config.toml
spec_augment = false
objective = "epsilon"
attention = true
lr = 0.0026
shampoo_beta = 0.99
adamw_lr_other_params = 0.00078
magnitude_pruning = 0.3
lr_schedule = "linear"
Rows from block 3 of a small spectrogram diffusion model, named by matrix and row number. Rows with one number belong to one channel. Each number is 50 + 10 x the weight over its row's rms, rounded and kept within 0 to 99. All counts start at 0.
Before each channel's rows are labels from the 100 clips, of 14848 (inputs lightly noised), where the channel reaches its highest value: "peak in band" is the frequency band that holds the peak. Only what is clearly more common there than usual is listed. The data: short pieces for a synthesised band: melody, chords, bass and drums.
# convs0: first 3x3 conv (model.enc.1.1.convs.0.weight, 96x96x3x3, standardized in use, each kernel summed), inputs 0-95
# convs1: second 3x3 conv (model.enc.1.1.convs.1.weight, 96x96x3x3, standardized in use, transposed, each kernel summed), outputs 0-95

peak in band: 500 to 1000 Hz
convs0.26:28 54 42 41 50 32 47 47 61 55 53 48 49 64 48 52 56 51 45 53 55 56 48 18 65 59 42 47 45 54 54 56 57 54 54 54 47 42 65 50 71 36 48 33 62 44 53 58 69 50 49 20 42 29 27 50 60 56 46 45 39 80 51 48 47 46 49 49 48 45 34 46 53 49 60 51 49 49 43 57 28 50 60 57 40 49 52 49 59 53 56 44 48 54 55 43
convs1.26:42 64 48 49 59 46 43 45 49 52 53 50 50 61 80 42 53 65 60 53 50 42 49 49 51 43 55 48 37 44 48 44 46 61 59 60 52 41 58 52 33 56 50 24 44 39 53 47 60 57 50 15 42 50 56 50 46 33 60 46 51 37 27 47 64 69 47 51 48 53 38 47 57 47 45 55 44 53 40 56 53 59 28 52 55 47 50 50 52 43 49 55 24 48 23 45

peak in band: 4000 to 8000 Hz
convs0.48:50 46 57 58 90 66 59 44 41 51 53 43 57 37 53 44 40 51 51 46 51 62 47 61 48 32 53 47 56 60 48 56 53 35 41 52 43 57 58 65 55 59 37 36 49 55 47 54 15 49 58 59 44 35 55 42 45 35 59 57 54 56 56 54 66 52 48 55 51 58 78 54 47 44 43 42 48 53 50 42 59 45 62 42 57 51 50 49 31 36 49 54 65 45 56 40
convs1.48:59 51 64 41 54 52 43 46 53 50 42 54 48 35 47 47 50 51 56 55 53 42 36 62 52 52 39 45 47 41 52 54 49 51 54 36 48 48 50 47 35 43 41 47 46 53 36 56 06 53 47 57 47 19 46 51 31 41 55 55 46 50 42 40 42 45 55 49 52 60 34 49 48 48 54 44 37 49 50 59 40 40 53 71 53 54 44 51 08 55 47 49 42 49 44 37

peak in band: 500 to 1000 Hz; 250 to 500 Hz
convs0.89:49 47 47 37 57 60 59 43 66 58 48 51 47 48 29 63 57 51 54 60 76 61 47 55 47 67 22 73 32 47 42 48 50 53 48 47 49 49 77 49 43 42 65 51 62 52 52 37 49 56 31 39 69 38 45 43 48 69 33 61 50 40 48 44 51 63 49 51 40 51 46 50 38 34 40 39 46 58 61 51 38 53 52 56 46 44 52 44 39 57 42 39 46 49 51 49
convs1.89:39 54 38 46 54 48 63 42 45 36 45 48 46 46 55 47 39 44 51 34 49 70 48 58 49 47 50 16 49 65 53 35 62 64 41 38 43 35 38 48 52 48 43 49 30 37 54 41 49 48 55 48 44 41 54 51 49 37 63 62 36 50 41 54 53 57 31 36 59 25 51 44 48 41 55 47 40 49 28 41 45 60 51 50 41 40 60 65 38 46 39 59 49 31 47 59

peak in band: 0 to 250 Hz
convs0.44:63 44 64 41 46 46 45 54 64 55 57 65 43 19 45 48 51 56 57 55 63 46 49 54 58 56 47 48 48 47 38 48 55 58 60 45 59 52 55 44 66 45 51 72 50 41 50 41 37 60 53 41 57 62 43 43 44 54 56 54 36 16 47 43 57 37 51 49 47 56 64 60 15 50 54 51 35 60 59 54 40 54 68 45 49 40 51 53 43 40 32 43 57 47 40 47
convs1.44:44 54 53 44 41 43 37 44 39 50 52 48 65 38 63 55 62 65 46 58 37 29 52 54 51 34 45 51 44 50 59 48 50 32 61 35 55 50 42 54 56 49 40 66 48 53 47 44 67 47 45 42 35 36 42 53 42 54 46 47 42 50 44 43 46 31 57 45 53 61 39 48 05 42 43 57 61 39 48 47 46 36 54 38 58 47 51 65 38 55 47 49 57 55 29 58

peak in band: 500 to 1000 Hz
convs0.54:52 43 45 26 78 61 64 75 53 46 57 49 48 50 43 37 47 48 57 62 48 58 48 57 59 53 40 66 36 52 49 54 36 69 44 50 35 43 53 48 50 49 43 49 46 50 46 47 50 79 39 27 48 48 41 53 62 31 50 65 45 48 40 62 44 43 29 49 59 44 68 53 48 46 46 47 56 37 43 56 43 52 41 52 38 44 44 55 50 53 40 30 41 41 47 53
convs1.54:52 46 48 37 36 46 50 52 52 62 67 10 41 43 47 56 67 57 58 38 44 45 48 48 53 54 59 56 43 59 46 24 50 45 54 56 52 31 53 51 62 46 43 50 46 48 50 62 44 34 53 49 48 50 41 21 45 58 51 47 64 43 47 40 51 49 29 20 44 40 43 53 48 51 39 45 49 51 76 51 37 57 52 57 46 45 49 50 55 45 48 44 51 60 56 49

peak in band: 4000 to 8000 Hz
convs0.45:58 56 42 53 68 51 41 49 48 61 48 56 57 41 43 58 52 37 70 44 61 58 50 44 53 37 54 51 45 53 62 44 75 44 50 42 49 51 46 52 23 50 41 31 50 59 49 57 63 49 41 78 54 42 42 56 32 38 61 47 40 38 52 41 52 54 50 43 45 48 91 51 46 45 44 41 50 38 58 46 60 47 45 57 62 57 44 48 56 46 40 56 31 53 50 52
convs1.45:42 42 42 42 29 66 44 59 48 34 57 41 37 72 50 43 47 59 40 52 76 54 53 53 47 42 46 40 58 50 42 53 48 48 50 49 56 48 48 55 61 66 44 43 58 41 51 34 52 55 54 41 50 62 35 44 38 33 31 72 61 45 52 42 33 42 45 48 49 52 51 46 41 50 41 65 55 42 42 29 40 51 51 25 41 71 48 43 54 40 31 52 48 44 49 56

peak in band: 0 to 250 Hz
convs0.80:51 48 49 38 53 50 49 57 42 47 47 65 64 41 66 44 44 53 56 54 46 51 43 48 50 51 49 54 46 46 44 52 58 54 56 62 61 46 53 58 57 42 57 53 49 58 47 52 47 52 47 46 47 58 46 55 49 43 47 51 55 57 46 50 49 43 46 60 53 58 58 31 54 51 50 51 00 80 17 50 45 47 57 52 47 48 46 66 46 48 41 53 55 44 52 49
convs1.80:57 37 51 52 60 56 48 60 54 50 39 47 60 50 44 43 28 48 43 50 54 37 39 51 50 66 49 33 60 42 48 56 53 49 39 41 50 45 44 31 40 58 29 52 51 37 56 35 45 47 55 49 59 43 49 48 55 63 49 45 48 51 69 58 53 56 35 40 40 42 53 14 52 29 50 49 09 48 55 47 52 53 46 40 54 46 53 55 68 49 60 44 58 53 49 48

peak in band: 4000 to 8000 Hz
convs0.43:54 63 40 52 35 40 61 48 50 62 47 63 44 48 33 60 47 55 43 50 50 41 58 65 60 52 57 55 43 40 66 42 66 38 45 49 42 50 43 64 65 53 42 44 38 63 51 50 51 62 56 29 48 52 40 60 44 44 52 55 56 43 73 53 42 29 48 52 37 44 68 48 64 40 48 58 38 53 58 64 68 52 41 37 52 63 43 73 45 46 70 69 53 58 58 46
convs1.43:49 57 33 46 61 63 53 38 34 64 37 50 64 54 51 50 59 53 47 55 54 42 42 38 48 46 43 60 51 36 60 53 27 45 45 39 36 43 49 46 42 42 45 46 57 62 45 62 38 25 49 64 46 46 35 60 47 60 60 56 58 31 44 52 22 35 52 50 50 47 33 47 40 45 31 62 51 49 39 60 44 63 55 40 51 62 50 53 55 38 50 38 30 56 61 40

peak in band: 0 to 250 Hz
convs0.86:42 44 16 54 72 57 54 53 60 56 45 43 61 67 56 55 47 54 50 49 43 59 32 75 45 61 47 26 49 55 52 52 57 53 48 43 49 46 46 45 58 44 50 51 55 46 48 59 39 46 47 29 53 67 46 43 44 61 56 52 44 73 53 61 66 53 42 46 50 49 59 57 42 57 62 51 44 44 56 49 46 48 59 55 51 47 47 62 47 55 60 56 22 41 38 25
convs1.86:27 63 30 47 56 44 47 55 55 52 35 54 50 52 60 51 58 65 44 61 47 61 59 44 57 59 50 42 38 51 72 51 49 45 48 41 53 58 49 51 54 47 49 73 51 51 51 57 50 52 36 36 47 81 51 47 30 59 35 52 44 43 49 59 28 40 54 52 50 75 68 47 48 49 54 55 50 40 59 36 54 47 52 53 46 46 48 65 44 56 58 61 30 53 50 27

peak in band: 0 to 250 Hz
convs0.91:41 41 50 55 44 42 51 50 19 39 56 65 51 51 62 49 51 51 49 56 55 44 32 72 63 57 58 58 58 51 51 44 33 52 49 55 53 45 55 60 66 47 60 67 54 58 52 60 50 55 51 34 45 79 50 46 48 70 54 53 46 36 44 45 50 46 44 51 43 56 70 46 35 39 46 56 29 61 43 51 40 45 52 50 44 49 49 43 19 53 49 51 61 44 47 30
convs1.91:60 47 54 51 39 60 56 51 55 50 40 52 42 65 47 49 38 47 60 46 48 65 43 49 59 62 42 57 51 55 42 47 43 51 61 33 51 72 49 43 40 46 49 52 51 64 51 46 50 56 34 67 61 45 52 53 26 53 45 44 33 41 48 49 46 52 54 56 53 32 40 56 50 54 55 52 33 69 58 53 50 48 49 87 28 32 53 38 65 54 66 52 42 44 28 52

peak in band: 0 to 250 Hz; 250 to 500 Hz
convs0.38:60 47 45 50 49 53 40 46 61 58 59 50 49 59 47 53 43 47 60 56 53 57 48 47 60 61 50 48 37 48 52 50 64 41 54 37 51 50 61 47 58 48 46 50 49 46 45 59 22 57 48 63 63 32 35 48 40 71 61 52 38 45 56 50 82 49 50 51 45 43 66 57 45 49 57 47 49 58 63 46 50 60 41 34 62 43 46 52 60 23 39 53 44 52 56 10
convs1.38:49 41 57 29 53 49 40 62 62 63 43 45 51 52 29 47 54 61 58 48 33 32 55 46 56 39 51 48 35 45 35 38 37 45 52 51 57 49 40 53 67 53 36 41 43 47 40 30 29 46 56 54 54 44 57 49 62 60 31 43 41 53 52 68 51 67 61 49 60 57 44 44 45 53 54 62 51 53 61 56 65 55 65 58 35 47 46 53 26 46 55 67 56 47 65 42

peak in band: 0 to 250 Hz
convs0.51:52 56 51 53 52 55 60 57 47 48 46 48 66 51 57 21 47 49 49 36 43 55 34 52 49 56 70 41 47 42 46 54 75 47 54 38 57 61 55 41 55 31 66 53 27 56 31 55 51 40 60 42 62 51 59 50 57 49 56 57 56 61 37 57 37 61 40 44 55 50 67 47 60 48 46 59 52 43 44 44 37 47 51 53 53 43 38 44 53 53 52 10 50 40 54 60
convs1.51:67 48 50 61 46 55 54 43 51 38 60 58 43 47 49 58 63 57 59 44 50 33 47 52 55 66 44 43 41 63 47 48 41 42 38 41 51 56 60 46 45 31 53 43 17 60 38 28 51 50 19 55 58 58 45 56 53 47 56 56 65 53 42 47 53 52 50 36 49 58 84 48 55 68 51 53 52 46 42 41 58 39 50 40 55 52 43 49 62 54 63 46 49 47 33 57

peak in band: 1000 to 2000 Hz
convs0.13:52 49 38 46 62 59 45 44 53 49 35 67 65 52 47 20 62 48 61 43 37 47 59 65 56 54 56 57 39 46 45 54 57 61 53 49 55 54 77 57 50 56 53 47 51 59 23 51 39 47 36 48 43 54 49 50 56 44 46 58 68 47 43 53 51 34 37 45 51 65 74 58 44 56 73 57 41 41 37 50 49 47 48 48 52 41 24 50 58 48 43 38 48 35 46 43
convs1.13:49 48 56 55 47 46 56 45 52 64 47 45 54 45 57 62 48 42 56 56 33 41 56 42 47 40 39 36 52 57 44 43 53 59 51 59 58 50 50 55 28 45 56 55 35 38 32 54 57 57 37 70 73 46 48 58 43 44 44 42 42 58 28 37 50 37 36 59 51 36 63 54 53 36 45 43 20 58 27 56 50 64 68 57 41 53 34 55 39 52 47 59 41 49 56 36

peak in band: 4000 to 8000 Hz
convs0.0:43 41 55 36 40 56 51 55 44 46 25 57 51 50 43 50 53 47 48 41 52 52 52 52 55 57 48 32 49 62 52 68 33 52 58 55 48 54 65 53 49 52 45 42 46 66 47 56 52 30 55 46 46 52 50 70 49 47 65 46 59 53 41 45 51 60 59 83 30 60 66 58 52 62 58 68 40 43 27 43 58 45 53 53 45 42 54 64 56 54 51 59 60 20 54 58
convs1.0:50 72 56 57 60 52 55 60 48 40 61 44 36 52 47 37 51 63 51 40 56 38 45 51 43 48 63 53 49 45 40 39 40 57 32 33 65 42 56 62 55 56 45 41 53 55 58 74 50 29 37 52 63 46 58 49 57 49 23 63 65 55 62 54 53 30 40 28 30 54 44 48 45 48 46 49 43 59 50 36 49 59 56 43 52 51 52 52 44 36 59 53 48 74 49 46

peak in band: 0 to 250 Hz
convs0.94:56 47 49 35 61 40 57 60 51 44 41 54 43 53 58 40 45 45 43 46 49 36 60 65 51 55 54 20 36 56 40 51 52 52 53 47 44 44 52 61 50 39 46 48 50 71 39 51 51 55 55 42 52 49 54 75 52 34 50 53 55 61 46 42 51 42 49 67 55 55 61 37 47 58 50 47 53 42 06 38 50 43 46 53 40 47 40 62 62 50 41 31 53 26 50 46
convs1.94:40 42 44 49 52 54 38 33 51 56 42 65 42 45 43 61 26 40 54 59 63 59 51 49 50 52 58 48 40 51 63 56 52 44 61 51 59 45 54 53 39 42 25 54 46 55 50 46 36 60 41 46 49 50 51 48 47 44 55 52 67 45 42 59 47 57 74 62 63 48 61 05 45 34 53 61 76 59 49 49 46 60 48 45 59 42 44 54 45 55 47 50 41 46 45 55

peak in band: 1000 to 2000 Hz
convs0.52:47 60 43 44 40 35 49 52 53 49 32 70 41 42 62 61 57 67 58 45 52 55 61 36 52 35 44 59 44 50 35 48 70 46 47 47 61 44 41 43 49 52 46 42 52 56 49 52 44 48 30 60 54 43 33 56 33 58 64 53 64 51 49 42 54 47 55 40 34 35 70 51 49 60 51 32 43 19 43 58 54 60 48 57 31 50 50 50 53 44 42 30 55 52 67 51
convs1.52:53 51 58 42 45 57 48 68 66 48 33 49 51 65 51 50 42 54 56 53 43 50 54 39 50 43 51 53 42 56 43 60 48 46 55 46 66 31 57 47 75 50 48 50 55 52 45 68 63 56 65 46 54 56 57 53 53 43 63 61 59 49 62 82 71 44 51 59 47 54 41 72 65 41 55 58 49 39 48 59 45 43 45 59 56 46 40 47 59 53 61 74 65 44 72 59

peak in band: 4000 to 8000 Hz
convs0.77:51 54 37 49 49 45 57 60 62 48 40 43 64 55 54 38 60 47 36 41 48 52 52 58 54 45 54 51 39 55 66 47 61 31 59 56 44 41 58 65 64 55 44 42 40 65 51 45 46 34 48 60 64 48 61 60 39 44 52 52 42 60 51 34 59 57 41 46 46 57 50 19 53 43 35 49 53 69 71 51 41 47 69 35 48 55 45 60 48 32 39 34 65 40 69 41
convs1.77:44 53 35 47 45 61 46 40 62 57 60 52 53 54 55 46 55 44 47 32 57 44 41 45 50 51 48 67 68 49 34 54 34 38 50 53 51 37 50 51 52 59 61 34 51 44 53 26 49 50 37 62 37 44 54 52 77 35 59 45 39 42 42 61 67 42 58 39 50 53 54 38 59 56 61 53 57 74 49 68 62 37 54 40 36 63 42 45 69 61 38 56 48 49 62 54

peak in band: 500 to 1000 Hz
convs0.32:62 47 35 35 50 51 52 50 66 41 42 61 42 21 53 43 56 46 51 51 66 43 35 68 42 57 71 53 33 68 40 41 62 58 61 44 46 54 57 46 50 41 50 63 47 55 40 47 56 61 46 24 57 56 38 31 52 36 51 45 49 44 41 66 38 39 56 50 45 61 63 49 45 46 51 50 45 41 46 56 37 51 68 69 44 53 29 51 58 51 44 42 46 46 50 57
convs1.32:42 53 59 55 68 37 43 66 56 45 32 51 49 32 37 54 52 35 33 41 49 64 75 61 54 44 51 56 37 49 51 49 66 42 60 56 52 56 41 54 53 45 61 48 45 62 58 55 57 61 56 63 52 50 57 61 55 54 55 45 53 65 58 60 66 50 30 48 54 68 40 60 64 57 35 55 54 48 58 43 40 67 53 47 34 55 36 58 52 61 61 53 73 47 59 62

peak in band: 500 to 1000 Hz; 250 to 500 Hz
convs0.7:59 38 55 42 60 60 52 53 51 49 35 50 60 53 44 40 43 59 45 52 48 52 32 62 53 62 67 46 39 37 56 58 60 49 59 48 58 46 51 54 52 52 51 18 38 46 47 51 42 57 44 48 61 64 49 61 51 67 60 50 38 68 58 55 46 52 44 43 50 57 57 55 55 49 61 39 41 72 58 47 44 55 39 47 58 26 36 63 32 38 42 56 69 42 78 49
convs1.7:34 38 67 32 54 46 60 40 46 53 52 61 45 56 43 50 61 39 46 40 55 51 65 59 47 55 43 58 50 55 28 42 49 62 50 34 50 51 44 63 54 60 64 68 59 41 56 45 61 59 41 26 47 55 48 56 43 51 45 51 45 40 52 51 57 39 63 42 51 52 66 49 60 56 51 53 39 55 44 35 51 50 44 61 45 61 51 41 62 60 33 64 54 48 46 91

peak in band: 250 to 500 Hz; 0 to 250 Hz
convs0.1:54 51 40 40 53 45 49 58 46 47 48 51 43 56 48 41 61 46 54 53 45 50 42 40 59 43 55 18 48 49 53 42 51 56 49 38 37 50 56 59 52 46 54 41 55 74 38 57 45 42 56 44 47 52 45 49 51 58 40 56 54 48 49 76 55 42 47 42 56 40 74 91 53 60 64 48 62 52 79 41 51 58 49 53 59 43 40 55 41 44 44 55 42 33 48 36
convs1.1:53 53 53 45 58 50 53 46 53 45 39 44 19 53 57 48 43 45 53 39 50 50 37 50 46 38 53 39 70 45 49 56 51 49 44 41 49 60 44 29 36 58 41 51 49 23 44 39 51 49 49 46 64 40 46 47 52 48 43 40 41 63 73 48 60 67 63 22 40 36 58 41 54 23 46 48 32 41 40 51 49 42 45 34 45 52 45 55 56 52 59 41 47 53 56 63

peak in band: 4000 to 8000 Hz
convs0.23:46 40 37 37 31 54 61 49 53 45 34 69 53 46 48 30 61 41 46 33 44 62 51 49 65 61 33 59 48 45 59 47 43 53 54 54 44 55 50 53 51 51 54 46 39 47 60 52 46 50 59 46 47 49 50 56 31 33 34 96 41 43 64 53 44 60 53 45 52 46 59 41 50 58 55 47 46 47 52 49 39 45 57 67 32 52 66 48 47 40 36 55 59 47 57 60
convs1.23:61 64 55 59 65 44 40 59 56 40 57 38 57 47 49 48 51 27 42 33 57 68 44 50 50 31 72 36 70 66 46 60 51 49 53 35 44 34 48 64 60 46 42 46 31 64 49 49 49 55 63 42 48 60 69 55 49 46 51 50 52 46 50 52 39 69 54 55 51 52 39 50 58 55 73 49 50 50 62 44 71 59 60 63 49 45 57 52 58 52 57 45 57 40 67 56

peak in band: 500 to 1000 Hz
convs0.60:47 59 50 54 52 53 47 62 51 64 52 32 42 47 49 69 42 38 47 48 67 61 41 24 76 72 44 52 43 61 50 60 36 75 53 42 44 44 50 37 47 51 48 55 46 51 54 53 53 58 53 61 47 47 59 45 36 65 46 55 46 49 44 52 39 69 47 43 48 51 26 57 45 31 35 34 48 59 52 43 48 51 46 66 54 74 54 56 42 47 53 46 56 47 47 66
convs1.60:60 57 58 64 54 53 52 56 44 51 40 57 43 53 46 48 50 50 76 42 45 52 49 47 54 53 38 36 70 38 55 54 40 56 67 55 55 44 59 56 58 70 48 64 46 41 59 62 48 47 61 55 56 64 58 61 66 42 60 59 69 43 65 62 60 47 56 59 65 77 35 50 71 54 57 60 51 50 58 74 28 54 53 47 49 44 58 63 59 46 49 51 55 46 45 57

peak in band: 500 to 1000 Hz
convs0.71:60 50 39 55 65 67 50 77 55 52 41 51 57 57 49 34 42 49 47 46 53 42 43 79 50 57 59 66 33 44 41 50 53 43 45 50 45 54 42 57 55 49 59 42 44 44 39 52 49 47 49 46 52 48 46 61 56 62 48 47 52 47 44 52 46 53 30 33 44 55 48 88 47 65 52 52 41 21 50 44 45 40 43 57 47 27 36 53 61 59 54 49 48 46 44 53
convs1.71:54 53 58 54 57 58 59 44 42 47 44 58 64 53 55 65 41 51 53 62 62 35 43 43 51 56 43 27 74 51 50 58 54 58 56 52 42 58 45 40 24 63 45 39 42 10 42 49 52 52 47 48 62 53 56 62 53 48 47 52 40 64 58 53 52 37 50 61 52 48 67 60 51 35 41 40 33 39 47 53 58 53 54 48 34 54 30 68 50 54 58 55 51 42 43 46

peak in band: 0 to 250 Hz
convs0.41:39 48 53 48 65 44 49 58 61 47 53 61 13 52 57 57 49 52 55 58 33 53 59 56 63 56 49 38 18 55 49 43 61 51 54 37 56 42 65 55 48 36 34 48 55 59 53 55 48 63 42 47 46 51 50 51 30 52 49 50 56 51 51 35 54 53 74 59 45 58 49 28 53 45 38 43 73 53 33 52 40 46 47 55 45 49 50 51 58 39 49 35 36 51 40 39
convs1.41:44 46 51 57 53 61 58 42 44 59 57 48 22 55 46 57 56 40 53 33 30 60 57 51 45 63 48 37 61 54 35 78 48 50 43 41 46 55 48 43 38 45 29 53 48 23 46 52 59 39 59 52 57 60 47 41 42 65 49 52 41 52 53 44 47 53 43 33 45 51 61 31 48 30 55 42 40 46 62 40 60 52 51 42 45 54 55 48 39 47 71 50 30 46 35 49